Weights of a small contrastive audio-text model: text encoder width 256.
Rows from block 5 of the audio encoder of a small contrastive audio-text model, named by matrix and row number. Each number is 128 + 32 x the weight over its row's rms, rounded and kept within 0 to 255. All counts start at 0. Numbers have three digits each. After the name is the row's rms in percent of the matrix's.
After each channel's rows are labels from the 100 clips, of 14848, where the channel reaches its highest value: "strongest on" is what is common among them; "peak in band" is the frequency band that holds the peak. Only what is clearly more common there than usual is listed. The data: simulated sounds of rotating machines with and without faults.
# pw: pointwise conv (encoder.blocks.5.pw.weight, 192x192x1x1), inputs 0-191

pw.8 092:131124130148128148124120128132128128127102171158128216127112128123129127235120255125140129122081132088123087197116110162121124124130151127140133129154126139128114144127128109105126131132168127136109124124059129128126127133129121123128111136130129130127000255115129153130104168175116132128128161129101148130140130125132133130129126135135128127128202108125129184133128175172117129232134130138125184121124135085129152093113143127131126129127125128125129126135129130128118133010129123117133138135122128082124127133128132126051099072131128130125138154162138135128126108128089139107
strongest on: speed: slow; rattle
peak in band: 0 to 250 Hz

pw.120 102:127128127127000135122128131128127125139188126141124129129128128101129255128129222126127128127128127129129129128129126125099133082130099130174126133130128129127123128128130128122121123128131126140129128127130175123133148129129120128128126125132124129131130132123140123126079127122134125122126134117068137125139132129128135160126128180129128067121128137131071131130128124128126123129129132128124130129130131125122133123159128123121131132124140255128128128120128128119146128131131155128158128101146129126125128130125129124086118126135128128128128131134129127130127134127128126130
strongest on: speed: fast; electric motor
peak in band: 1000 to 2000 Hz

pw.86 111:126128133119111128154108129161140131150127128126124125087126124130145131100122129134119115030121079130126134127122056129129124128128120125119121129128142135225135133129129131127120062130130129131157121042132116125127129212104099124132116113128128128121132132064064136100127093187133130128135127125125000130112123127128134130097125131125124130127255124128174129130200048142126128087134129123000239128129129125119128127126131097129127133132126129127121122120140128131208127107127029133132170154122097075040127130110126101112158078138129125127121093128127126127107129128126129130
strongest on: state: faulty; imbalance; electric motor
peak in band: 0 to 250 Hz

pw.14 064:128127122129134127150130128127148126126137223113128255125127109127136118133140123125129133144129127141138129131089127117139134118164174118126128127129128130127111136127126125131129128126132130105129127143127130135128079128127122118123122128126130148135131151122124127128122140125130108129125173131134137141134121128181127090126128149137124128079129128123136129127126127128128126129190121141139128132138129127127129136058126131125121078127135077131129115128192129128125127124129121130122132133121131133145128129129129121124140144132130126128128095126126129127130128128127127128
strongest on: rattle; pump; conveyor
peak in band: 0 to 250 Hz

pw.67 108:124127152121127127128127104123124124209128125075255128094128129128124138083099104126128132018125146144086125025134129128128124132122126128129049121130127140152125075132127125124128129146100128075129095130118126132128123142129127127168123114130126128130122137126167140125114087083129108127108128113128119129096127109128000125111127138126126125120106127127173130144136057132128127120129117128000141127255164132127126126075129129127123128120126203125129128116115129127139129116114158133138137132125132122122122129126132126095123123158123150127137120136108121140133128133130121130
strongest on: clipping; text has "clipped"; pink noise; rumble
peak in band: 0 to 250 Hz

pw.91 073:038131123127128048165110123129130133128188127120132127125113211134140130128127105127129107126175142123135130132127145127129128255141132122129128130145115135136104122162068097255126128116126140013113128128103128123196132127129152122127094134134147169134131139215083110131120135134115151112118117121134133081116134123144132253116121142122092127091129122083149149124127133129124116131127139136128123106131121130128139136125127045132131131140142125131160136127131123105128131129128126129091124180153136157120129127129141132128134127126126127131139128134140124119132130093140216135
strongest on: clipping; text has "clipped"
peak in band: 1000 to 2000 Hz

pw.24 091:122053129124130123152122095115129127129147125126126181133135126077131126148128134126128125114113155131118135118114123125136120144126160128125121118138128131107138151086107126129111127131131126127112126131129126111126109117145107123126134122155126129130122225130183137134125133138112127127127100128113154128080129130125128255127156121126121126122106128133166130111132128129127136186128189121129129116137103121099103128129127129125119130127127131123121129143121099139129255130126125134110126125127069079130129255129125152061124182139122133165129127125150109124089132098000135122
strongest on: speed: slow; compressor
peak in band: 0 to 250 Hz

pw.33 124:094203126097080128054050126125128124145128128126139127141111133121132180220126010120069123134126127126123219130128192139180141126122132000113130134136116138126148131139081126107129121136128120130102128128126127066131114172076114119127145127129128128025086116126127129125121110128231177131136123130100169125045081140104125128126111119148134127137180099143125128125128135149128127176124125128131115113150139087120131133149127132127136127125136156133128122179124153113120125123123131137125113133142103150093128135127133126129139118116255200134180127079144129133095117126125128127
strongest on: speed: slow; pump; turbine
peak in band: 0 to 250 Hz; 500 to 1000 Hz

pw.145 069:127088122169212107171136159123128135125125149126103027127126053087128125136133076131136140126124130130195129123125231127144135114113255128124124133103145133125141113135142126200128134252086121129094155133129136129124117124122135126134127125124137142124132128119121125130216128130123140124117131132243128130156120117072135124134123137132150127175133136128121136138129134130119116164119112131120131129107128120131126138127117133132137152122132128126133117110159094127131138125128127146125129126128130096111182128128112118121128121132128162097160125069255133125142148135000129129
strongest on: speed: fast; piston engine
peak in band: 250 to 500 Hz

pw.89 146:128128128125237128129124127128128129128132127123129128128129114127128235128126129127128128128128126128128127128129126029127128126128126129126127126128127128128129166128124127127125128129133129128129132128128136129129007128128129129128128131136126083128129127134128129127121128057128135129128150128030128129218130126128127221128128128105128132128127127127128255128128127128124119128127128133128127132128129126129128126120125128133126032128127109128128066056126128126128128128128074126127128064126126128128127126122131129128128128129128127128128128181129127128127128129126196128
strongest on: clipping; text has "clipped"
peak in band: 2000 to 4000 Hz

pw.169 149:128137131127125124125131128138138127131121126130178124140134129134127128143132123130120135041139133128000135142121081121133136128128087128126121139122065133132126137129126130120128187141113124129136123129118128128127126128127125128000127121122124128124129125133140129126122111121128127128140127128128111128132126113132000127118141124127128080130134128128101126121153128124130127136098130099131129127151117131127127127117125126133126123127123123121130130128125127128118124135129111131126136128125145129118129129130135124135129129126128128114130131126083127112129128129128041128
strongest on: muffled (low-pass); reverberation; text has "room"; text has "reverberant"
peak in band: 4000 to 8000 Hz

pw.9 110:138165129130190129089129148128115013122130084131137128130128143094156072130127129140096125127122148099129121068128111098124133124159128125131117130132126128125125000180133127123138125126123143050069120138127126128124118130132124129119151050124131133127152132121128131137130116118128130121130130137129124132147126127111119130129119146086131129119146129143131127131130131121077130119145131132126119164143125125134125128130000118126133120255124096122127053129132132117129123127130122174127129128141120135126092133126183152140142123176161131129113127126139143127125129132076124154
strongest on: rattle; state: faulty
peak in band: 1000 to 2000 Hz; 500 to 1000 Hz

pw.16 119:143125135186129145126145127128127125127121138111124255127130129121129130128128100120129128129130130123128127126129130125127139124128126110149129130126125129129127128128124127119128126131166118250129129127128128128119029130127114132129134110126127137123128130128126136134104130124137125133128117129255130138118132127130128130124119125136127127126128119122000129122128128126131120127136139123106125131128129135127127117125129127020127125129131125128123128127127124126127128128128127140128126125122127140128125130132123126128118122130126126129119184130128128128127128127134132255
strongest on: thin (high-pass)
peak in band: 0 to 250 Hz

pw.52 094:030060139133128125132123128045139094135123125042125203104129157131130125076146120134127134147151136150139102169127142107177164140127136156119128123127204122127124134129081171124129132149144128127132152110121114112127242152064126123126129108133127132137122122116141132255127033136123134128118128123131133128128144132126138124126192106155118122136234127129118132132129133143133130126126130141157056107119136125203125130097125000126130126123133104159135125176123132130127122118117147117126131123134136126126093157129132086130128091184120123115132122130150121127202115126003125125
strongest on: thin (high-pass)
peak in band: 0 to 250 Hz

pw.175 135:128126176130133128124126127127143100128129131133133053124115131150125126127129131133128127128130125102118124127124125129126134146128226127125103126127128129127159128129128097116140116119127128128127126129126143127128128211125128123047137110127125127129128130125108128126128125131128129128148124128096127128128127124118131128122128126083128128110127124127117122129255129130129126127126121127127124128147129130127128128106140129129129129128129127128146128130125127127152130123128119146128189139125125127116127128156116128042130112129129129128129255124120128090123128128127127125
strongest on: speed: slow; compressor; quiet level
peak in band: 0 to 250 Hz

pw.151 129:131141125125142129124121101119128179116127075125139122115126130130102110052130125098240125115098124129128137116125255122114134125118133128122134128129122152126169130122131112135124123128123127139128109091000141154129124113104128125125081113125131128144126147073133131128125132131131126087170128129130174125126128128122108108109122188148111127128128126085127129140197102100128128147121124131128045114126145255128129121111107118127128180130127140166113126127130126146114084128135137125130100123132217126117131147137123098146192124130056124126093139123133132129130114121139125126
strongest on: electric motor; speed: slow
peak in band: 500 to 1000 Hz

pw.180 079:127128127127063128130128129128121098142128155126136255126125125126122124127151126128128134124128127112132126149129131126128110128131255118128135125128126133127133137128127126128124128093128129130115131130127121119128129135125126128127135130129128129131129148122122130131129130128127128127128133128120136147125130128193127134128128127128126131118144125122125126130138130126127126128140132126128128117094128125125125127129118129128130144128153137129126127128131129127106128127125133129118135127126128126127129136127127187128142145131128127085116228131129132128121128128123130124
strongest on: thin (high-pass)
peak in band: 0 to 250 Hz

pw.162 072:123122130114130131124085116130128141132135131132126128128210134121113122087123129127118124150127171142142117129139057119129131126136124042124150112128104128126132126122122132062128134077142131132124128102128129132096124130139207111120146135130118129129133124128129122127128118129126174246125068135139066231115132128126131216127102143170255127138123140143125142119126127125124128128126142129130138122110124137115151107155128125127028125131255148125119118132124106149127107124126130098121121129210109067120077122125137132122149120115124142127126129124127106129129136088134151167
strongest on: speed change: steady; piston engine; machine: compressor
peak in band: 500 to 1000 Hz; 1000 to 2000 Hz

pw.68 127:134181116142059111131119015144142142130182134126128128127119171111128241120128170126061129127117130098097110127137128127141125097128126135126129162135129116121127126118231136110131118129131131151130123129064134131137098122124129115126116125132107128127191121124070118127164107129129129164119126129133132119132118156126127066125128137127130131140125132142090129126128124143118133080133147124127132125152131142000132121126133131128126127125129132115126000128120132126125083115125112040125129128128055068118128085122162127130125133125129125129127128128125133128130130142130094137
strongest on: turbine
peak in band: 2000 to 4000 Hz

pw.38 103:133129143118134255117127130128127127122122127130128124126126144119130128105110125120127130118127107116123125125146121139147121132129120120145123126125123127131134123101119141135123131137127127124243152127123133125113035130124025178130118129126064129125129129138127132132130140255123129117127129127124126123128124201034128062128129148128133131124134120113129130129128130132139134128108078092136108172164128121131122121146117125126118131123129130131123134125119130121121119148126121190130128255125128103116074142132131118149137123120065150019185128133129068126131126142142067128
strongest on: state: faulty; rattle; pump
peak in band: 2000 to 4000 Hz; 1000 to 2000 Hz

pw.36 084:156135120119128136070132162135218177112131114135125033145085127122126121124121130128220141136136110127123157125124255081123120165121067114128103135130125215136128131127100132110141132128126127129131066128131125121127088125133126128190127134120127128130127136101123137151134133130117129135123117121125127116126130132119054124144099142127128139117126118120122114179191137131124129142130128204114130133108131129108133131149127114134124128138145119151141136124125210130131132126132144125108146133132130000038133114128128129074143114160198133107190241122131121024089174144128148125
strongest on: speed: fast; piston engine
peak in band: 0 to 250 Hz

pw.29 117:128126131116255127124129127128127131128130127094126085128124124127125240130128122096129146128127125128127126129116104123128129174121131123134132128127125128128127134127125131128141129123130120118128130129128128135140078121124127124129128128171132127124130132169131147126126133127128126134128143130111131133179127132128125255127127127129124119095096126119133118130128120128126130127133155126127131091122131118127126125126138129132126124127152123104129125129127128136135128127128128134130127124135100124125127131146138129127126121084130130135126127149128129127128128125129255128
strongest on: electric motor; bearing knock
peak in band: 2000 to 4000 Hz

pw.64 084:123131185119135138131127255131102112130129116130149133127121255129125133129123121126129131129138165142136126125135149147129125081208128109096138229134133146127107068134137119213128101130128115130121126128130060125076086129137134124128112129100128133122145090121128122131124142127126138106109169030127143117218127091132131125129129118072133089132143123133126128128127126130120176132131201133126133230126130127145129118127128126138131129086156127093131195128128132158125246125169128134135136121131131122125113134127123121069128115127115126135124129128125214138130126139126146136
strongest on: muffled (low-pass); turbine
peak in band: 4000 to 8000 Hz

pw.114 180:145128123129255130120129128126128128127118135154129127127129101128126128127132149125129126131126117127128127139128171132128126049127130130124127130127129138128131133128125128141127128128128128127126128127120131131124111128130127148128132126096128137128128117126126128132125129146131126122118105128134129139065128129125118026125127129155129122131128132125067156129128129128128128128127081126126126120129129129127131128081126128110127172129125118129127127129128128126128127126130129131128124228136127124136128127133126129127128135118128128129127128111159130128126127126143128132
strongest on: clipping; text has "clipped"
peak in band: 2000 to 4000 Hz

pw.57 092:135125129145087126127120139110163076116176137126137084140126130132133134019136114089166152247126113138129133132138000152101127127128120094128218123129091134150049119137115130133120133164119129146114141103124115094126125191179115129204135121125122128088165160109128125125131096119127131128123127126128128129125140125131094130127183141120128098141129130136138128129188065122012129049123128122165136129052132121138125129121151124140126129121124095132160126118112128128109121141124113115135189142130132127182131127092132119024126146131131155149084135073127125119127032134124123111
strongest on: turbine
peak in band: 0 to 250 Hz

pw.111 113:130127129131000130127130125121128138131139140164151130130127130132123099125128132146128103134120132131131143133127144159126122255129098129126119120126147112136122126132122130128165122122130130128125122128127131138128129102128127158122128131213129129099122176160129123115095127124126126128128130129125125130125124099097114125093116143141144128129131134128205255133124130119130126120125131130124126124120133130134131125141122130073133126128125054103126126135128150128129128125125130135082142121124127132188129129189092131127148126121130160127162128119128150126101129128129129128
strongest on: clipping; text has "clipped"
peak in band: 2000 to 4000 Hz

pw.47 071:142125126126100130135128130133125116132128117144125127125128160135125157127095178178129129125126129122130130099126125145127108125137145127173121131100135178128114126130106090131128132094115114053118122125121123123127142129121141130123128129132124139115131124132128126117115102127124135116089137136058127127129141126134129154127127156129128131125116127130163132133129141130129130154138147131118132114131134125132127134131135125255148121119144134134185117077125138124110135131136141084096123104138129108142054132127255198106125127126130126117123129130104120129125120130153169124
strongest on: compressor
peak in band: 500 to 1000 Hz

pw.134 059:147149109129124129122122101127126120110121096058131130129121007131109124108124132126129128147132168124127110110131116105136116104144133116144120151179126123108130124130119133129125143122076117253121085134125120128132155125115133126128124102122160142102120133116118127129156122134127142115089115159255119111130128093128117142130131130143128132111120119085000135128126038125146135115129118090154137121115126132130128115000115131162128114130122128121132107116131127116130131132124132139077128127125125062142120120128121092131092124125122083134123128100107117132128132125133123131
strongest on: electric motor; grinding; rattle
peak in band: 1000 to 2000 Hz

pw.154 118:144128121120129097141117125098109115132132123143132255111088129135149114129081128114125128119137085130130130125119181129129128123101116111134127122128115160120131138115134112109149125130130130129121126128032055125124126122093160129095137129121128133112039255157128173164150137130122149131129140130111129141131114127152191137130175131119128124126130127129130129117127147122133130183124128117127123122127166085124149129129130125128134129144136147112133129121130112106093144150130126131135128124126100073135125178129126114081141058144125137126054139186124128023141128126040121131
strongest on: rattle; pump
peak in band: 0 to 250 Hz

pw.178 106:111131117125070129146126130114123142123121122067121128126134127126117128127120042127116122107128070127126128127127130055128128129128148125119125127127122122129125061133130127123130125104032128092124127123127129130115128127126134118126143132135086129134123131128128126130167135133128169057122105127092131117126123102112124128124127122092128126121119128123123125132125101128124127138128082120124124109128101132128117125127124153120126255128129255128124130128142131125126127124131000111122130123128131130122145128127026129128127129130141124123109115109131129128126118125129114054
strongest on: rattle; electric motor; machine: compressor
peak in band: 2000 to 4000 Hz

pw.99 078:129114127134023127145128203123129043130126224133127130125036160131131153136120108125127129128231129158124132119128128131134130128192096134056127129160100125124114138133120104255117242163086157122131139127136120107192220127133133103128158132176138125110126128130069132126120125174125114112137125090106129110099119152130129111131133137118160106124125127126167131130127131139117215128127107142129127094179112105120104129137166124218124131131121137113150121168126115080131144136129130163135128127124129127127132117147128128126128100138134130121156127131125126000125128129125131137
strongest on: muffled (low-pass); reverberation; text has "room"; text has "reverberant"
peak in band: 4000 to 8000 Hz

pw.19 117:130111122122138122135127153255136128161138131128151130133109125144129163120158124074107122033128130130115162123127127126121073130127072127135117179125152130144120139125143114127129166130101128111127123133127137116128116146126132119117151227125127128087133133099126127090124131136125127128123124115127127131087124098108133128188129114124139126108100126123124127000139121130121100114125128123117122125247131168143136135176112111122134130134123114120118138129128119137214130145199125129125112131156255131130132187127129116151136129116141164138132133000134131131122126128138127159
strongest on: imbalance; text has "speed"; speed: medium; gearbox
peak in band: 0 to 250 Hz

pw.100 083:128121121119118146142125123138135057130170124210130121130126132127109123174138132131089128129132117125122119127133138109128120081127122135125125070125131123137132129135129125128122137126130133127155185129211138129127175186126120119102129168092127127122126113185133130209128060153130134075143127145127127075117194096130111255024130188122185132136130130127126133078137040184097158138129128097161124109096133141134119126242223084139119127126128131255130126131122118117128134096126130124117153122131118098131128096102127127055156162109152140132133129129129131132103098128118136126
strongest on: clipping; text has "clipped"
peak in band: 1000 to 2000 Hz

pw.168 060:117234133103123107173128093123190080127123130130127131127172123205141115126132133088110124124122128137129137133154118132080146110102148130110110158091131131211151129036136131148113122125163112135229126143131119121112121125116153108129130132126124127125078132130115133110130166125215109179155127130121123133120127115064114133141128114096134160151120125116132132131127154124096142122136119132125130109134149147178123117123126132127131127124124130124136132130137129133107255193129127126114128123122242129129049241132180126143124113128124116127138128125137124114119149096255219128
strongest on: electric motor; gearbox
peak in band: 500 to 1000 Hz

pw.93 108:124127064132144117087129000078124120107198110125125130129122143138128129106125121120129133138127054125135129130137127127127188126131199084140099134127046122124126154105123112128089128129118125123128130110125127129161136071128127158104148132132128127129158136143123142093126127112126127105130140135127067129132229122125133124216136163090120141128124150140130128128132118128127137255125123125126132120127127130049115173151078114123128125128122146125180123133129127132043103109128134140124130136129121111140118114128177109166228116134120124147068126064136127115138139124126123127
strongest on: electric motor; speed: fast
peak in band: 250 to 500 Hz

pw.150 093:128119131101124123126180129128107131122145130117130119127167131157129130125134091129134127124129159132129118121127127050127131106132138062129124130129122128127120122131124130132128128116116121100123128138127094137049161126126125123128124131150131128127110127132130123127053127134134076122127000128135082121122136123129128255121126131186255121135120127174124112092123116117126137098131122128129136124125130103130144119133106127163086147128255128145134124110134132145128126127119127100126128128129126124130063121129149137125129131111129126125132128128081116123119129135119131131
strongest on: speed change: steady
peak in band: 1000 to 2000 Hz

pw.112 098:130126105109131129128143125128125122131154126175127112129126137126128255126126130126134131130129150127130129123126124021146125137125098182130127117128130137127124130129124125087135128133245134127125138128128255140163129126130130124129130128136140148129114122128098126120128128123126127131127087123084158126132129132134133255129125132121129115132130130127128127132128117130125127122131203132129156130125130092129127125123122126119124132126108138129123131121127129118128122125130126131128133015138126127131127136115134097127126132146128103125121102131133123128128128135134127103
strongest on: electric motor
peak in band: 2000 to 4000 Hz

pw.116 079:126147131129132108109117086127128149129125112128138131124112129130066223125130118159131126128101122078086127104118110127103130125106127127122128134137122024127124127124116125137127255126129150097125125128115129140125123125133104128126130129145142125128124129127129132088138091126128129255102129043119140127121126124150178131126141124123131119129122128139127126072126142134136117124051165125131127167124138132127123130135096105131129076125147129118123122120124127118128116126128126125117124126137130126112090119129129129142130130131129134131128128215087129000126127126127129126
strongest on: muffled (low-pass); bearing knock; machine: compressor
peak in band: 4000 to 8000 Hz

pw.157 076:136122119127154209128124129125129109133054072119130128130144073114127255126130122133127129136125128131120124127143061088135113129128096130120182128193101124137136123131146131126124112181206138024133128122147190102129126123124141167081125169131119128118130123122075121167130123133128132130135177128085136119145133105141105141122120106133132130126147144165126124127125116112098101128123134212127150166143087139164156119131126123125126125088126130136070129095128117134118132113102135115179128145133145121147249127126043102117106138113129130111104127148127173125134130139051104130
strongest on: gearbox; electric motor
peak in band: 2000 to 4000 Hz

pw.3 076:120122155127133126247139142194211102134130132128123003133127143118133142123120115127149158105136133154137124081126131130130127116128111130125211220128131141131134130134127126127120129125011127143186055162124128117128126127145130112127127126121120128114119131119128127131119122133125130128130133128125121127043130143123129111133148129127117127133137127124123141148232140084132128098117128034154131127090079120125129127123128130123127118129126157154000136119130106130135129125088138128129141116140110128127130130126158106111137122135127125131127150130255131110131142128136126131
strongest on: speed: fast; piston engine
peak in band: 0 to 250 Hz

pw.140 085:140121131118000127120128121129128132128134132176123134082151129133127078128130140129128128122000129123126129133128114138035105128058128143122129118123157127128124126127112155089121123132126101142118121128160122125162130128133120113130130115126132135129125127129143132138000113125132124121129129076117123156126129128066129255128128135109118134128128129126000129127128128121131142144129128114114119128126133124130126134129126127136150128130134155130139133128128133136127124125125156121128111113126127126136130128127125126111125130126126128113129128106123117214132127131137092116
strongest on: compressor; conveyor
peak in band: 2000 to 4000 Hz; 1000 to 2000 Hz

pw.185 069:133121177114132134107104120116117061132130155121134153132140068136134100129125122126123142145128131129080123088112113120141109151125121134128130131122128127109148131088124126125126123130130124156129128138130122127129001130125135130127127125111131115131129091130125124111255078106123131128126115129162132145126096103115130143134123128109139129114217117132125130137130078118128126126188136147094139140124118255190149137076088131157128130120117138091076127130255118127085081125093116167121130124094185143126173076118123157138189119124139147149122145109136148119094069125126162134
strongest on: rattle
peak in band: 500 to 1000 Hz

pw.66 116:114129133130124127112129127017202122148126127129147255126117127103151124135103085168120098105143131149126118130133126117137085141129129128129083117118109096148186124177171129127112116125128127127125128128125128126129130070130128125137125126125128128121100129145127121128133109122129159127135128127126136128152107129130135127118000128128135122128133127093130128126255134134187127009128121167130131126084130126115117132126126129126127126128128125130126129130128130126171112219000124128161000124139122135126118125124128132156120210126128125142113126133124117154051128129129126116
strongest on: quiet level; rattle; compressor
peak in band: 0 to 250 Hz

pw.102 117:127129129123126133126123130127129144129109127128118128127128128127128132125126124148139112129128125100126130122129100153129148125127129133134128116126128140127130129128129154126126128130129123000129124127120114138129255127124129123124123127111129126127197123106114142128126168129124120128127135126064133131124132133126129061090091129120127173130113128128124139141126131127153128131132128092126132132100136127130125124119128122255114096146124086131130130137128130137125127113127125127129125121129127132122129127128129129176127123122130127143119128105127126128126125130128127119
strongest on: clipping; text has "clipped"; rattle
peak in band: 1000 to 2000 Hz

pw.156 073:129127131120128128170128129129163129136127213116129255131128129130148127143182128127129149145127128145128132127126127129128162124137199138127139129132128127131129135128130132129108127116140129118061128132128129121128130124127128149128121135126127129126129125163128126128092121122132125127128114125128128124123126127131125134129131130130130130114130128128140129128140126142127127127131129140164129126125126128130131129123130125129129126134130114129125128129177129127099124106127131130130139129129125141127128143127136141125155109129128128134126219144129127128128128128126128129
strongest on: thin (high-pass); conveyor
peak in band: 0 to 250 Hz

pw.127 116:126127109130136128123121126089099135000128141086027131127128127098127129032120128120130129250118128017123255170136131120088147169134127131129165128129097156130124114125127126130120131198093128129157125128129126117128127131149124130082129127130116128126129129127027119088110191126114133128150131128126124124023125127128126128170129087133130127132091128127129124092117109111112124129128128201130123126205130137126126128123126118135128131126127129117137128126118126126082128135127099080050135128126129118126126128086112124181133152131128128129119064132133119004125129139128125135
strongest on: speed: fast; gearbox; turbine
peak in band: 0 to 250 Hz

pw.26 089:135133128139129129132094130101089136118148130130216131165125136124128165000139128241120088129163059127000129142124127128130130105132124140130114124121170128124112127128128121192127131205059142090127130131124123159125142120018134134092122123135094127120128226149123120190131120149142128128176124151118133123125129129123104062110161137143125130106148126126135121136138125138107129241130120132120121132133124141168127128098138154149129161130126140151117131131105121130039124137082134127064144091133215131122127131127130115130128129105142128075113081137086130137121093132130080128
strongest on: thin (high-pass); turbine; gearbox
peak in band: 0 to 250 Hz

pw.30 049:131124140214134119119128133128127127117137131125123104116138144151082123132126063117136125127124137175117155125182127161138127142136095130143138117130125123133134126134122167139127147106129058124108112130044134138015204120137089132124135141123158133128128096110126148128113137131135136116123132138133137125125070126128119192124114126125145149135132135140132121097132171072170022125125129086123235152125133129043137131112108144255156124124135126004124127136129124255136197117138134128125128129118119099115121121173147123141130137137126125159043128131124151116116088127109124126
strongest on: speed: fast; piston engine
peak in band: 1000 to 2000 Hz; 500 to 1000 Hz

pw.167 121:138128125129131128123131100145136120155127121142082128118131080126129118115140127125128124092255127127126036132123123130130126129177127114142126128162127000138127139181134104129133100149127132100129132127135119127085104124100065128172123130105097124126127128130060123113078125116128130012085128071129127130052127194108086127135120125128129111126134129122130128104095138111123129140126135122110133103125119124128133125130126111144129115130126125063125126111129105165112157109128136126126075132132116121123109130125136131177129097126127127125114128131127129000123128126095130130
strongest on: mains hum; gearbox; machine: turbine
peak in band: 0 to 250 Hz

pw.138 076:159127142122125123141099133150151130125054125126128245144149010063131091112128100098195127152140122094116129194129115124128123130131133122134136132130127126135088130104125057132128120026255145129221090121144074132087129124128126167123162132128126120117185120026130130115130129129142131142122121121126000129100134124131122130186121131127126126141128139128120133130133157127142133138130127127144126134124132131134134142108125127121129126119126126135126133128137141131169182135103131126129089135130122129110122135128134122168157119132135124137130154128131138127132143130127255128
strongest on: quiet level
peak in band: 0 to 250 Hz

pw.139 114:130123137128129136123122145128127085129131123116128129127115000121130127123125131127126128139087134137135129078124125130130050124140126124083126121186131126125136140133128121130127255130127115120099122126129114128120127127128125130129126126143174121127127105135135133126132128134132128160255126130136129125139127128115116129128128130099134131113129125132143127119127128123155127125125035123126109133121135120130122143127145130129126127127125125128071255124185107128124108121127126150128128128130077122127128128128127148099152123108104129132110126085136134098127131129127121130
strongest on: muffled (low-pass); reverberation; text has "room"; text has "reverberant"
peak in band: 4000 to 8000 Hz

pw.170 154:151122128131128129122066117140130127129052240151129129098120133091119149123128175050000127133125120118149140148053255143137136138119119129125099117130125115131137126132137113125121129134114128092131116128118133126129127135130177132127129126134132130085121170115135149137131129130127132126127147127129150127134120145127074120133151128132127130126128127171131128133126128126141069123128120184131172121126101123128128092131129128125136135134131126122048129120123127127131130048115127141113122118120121101100133098115127128126142212131128131121110129125117131128116125121151128148
strongest on: speed: slow; compressor; imbalance
peak in band: 500 to 1000 Hz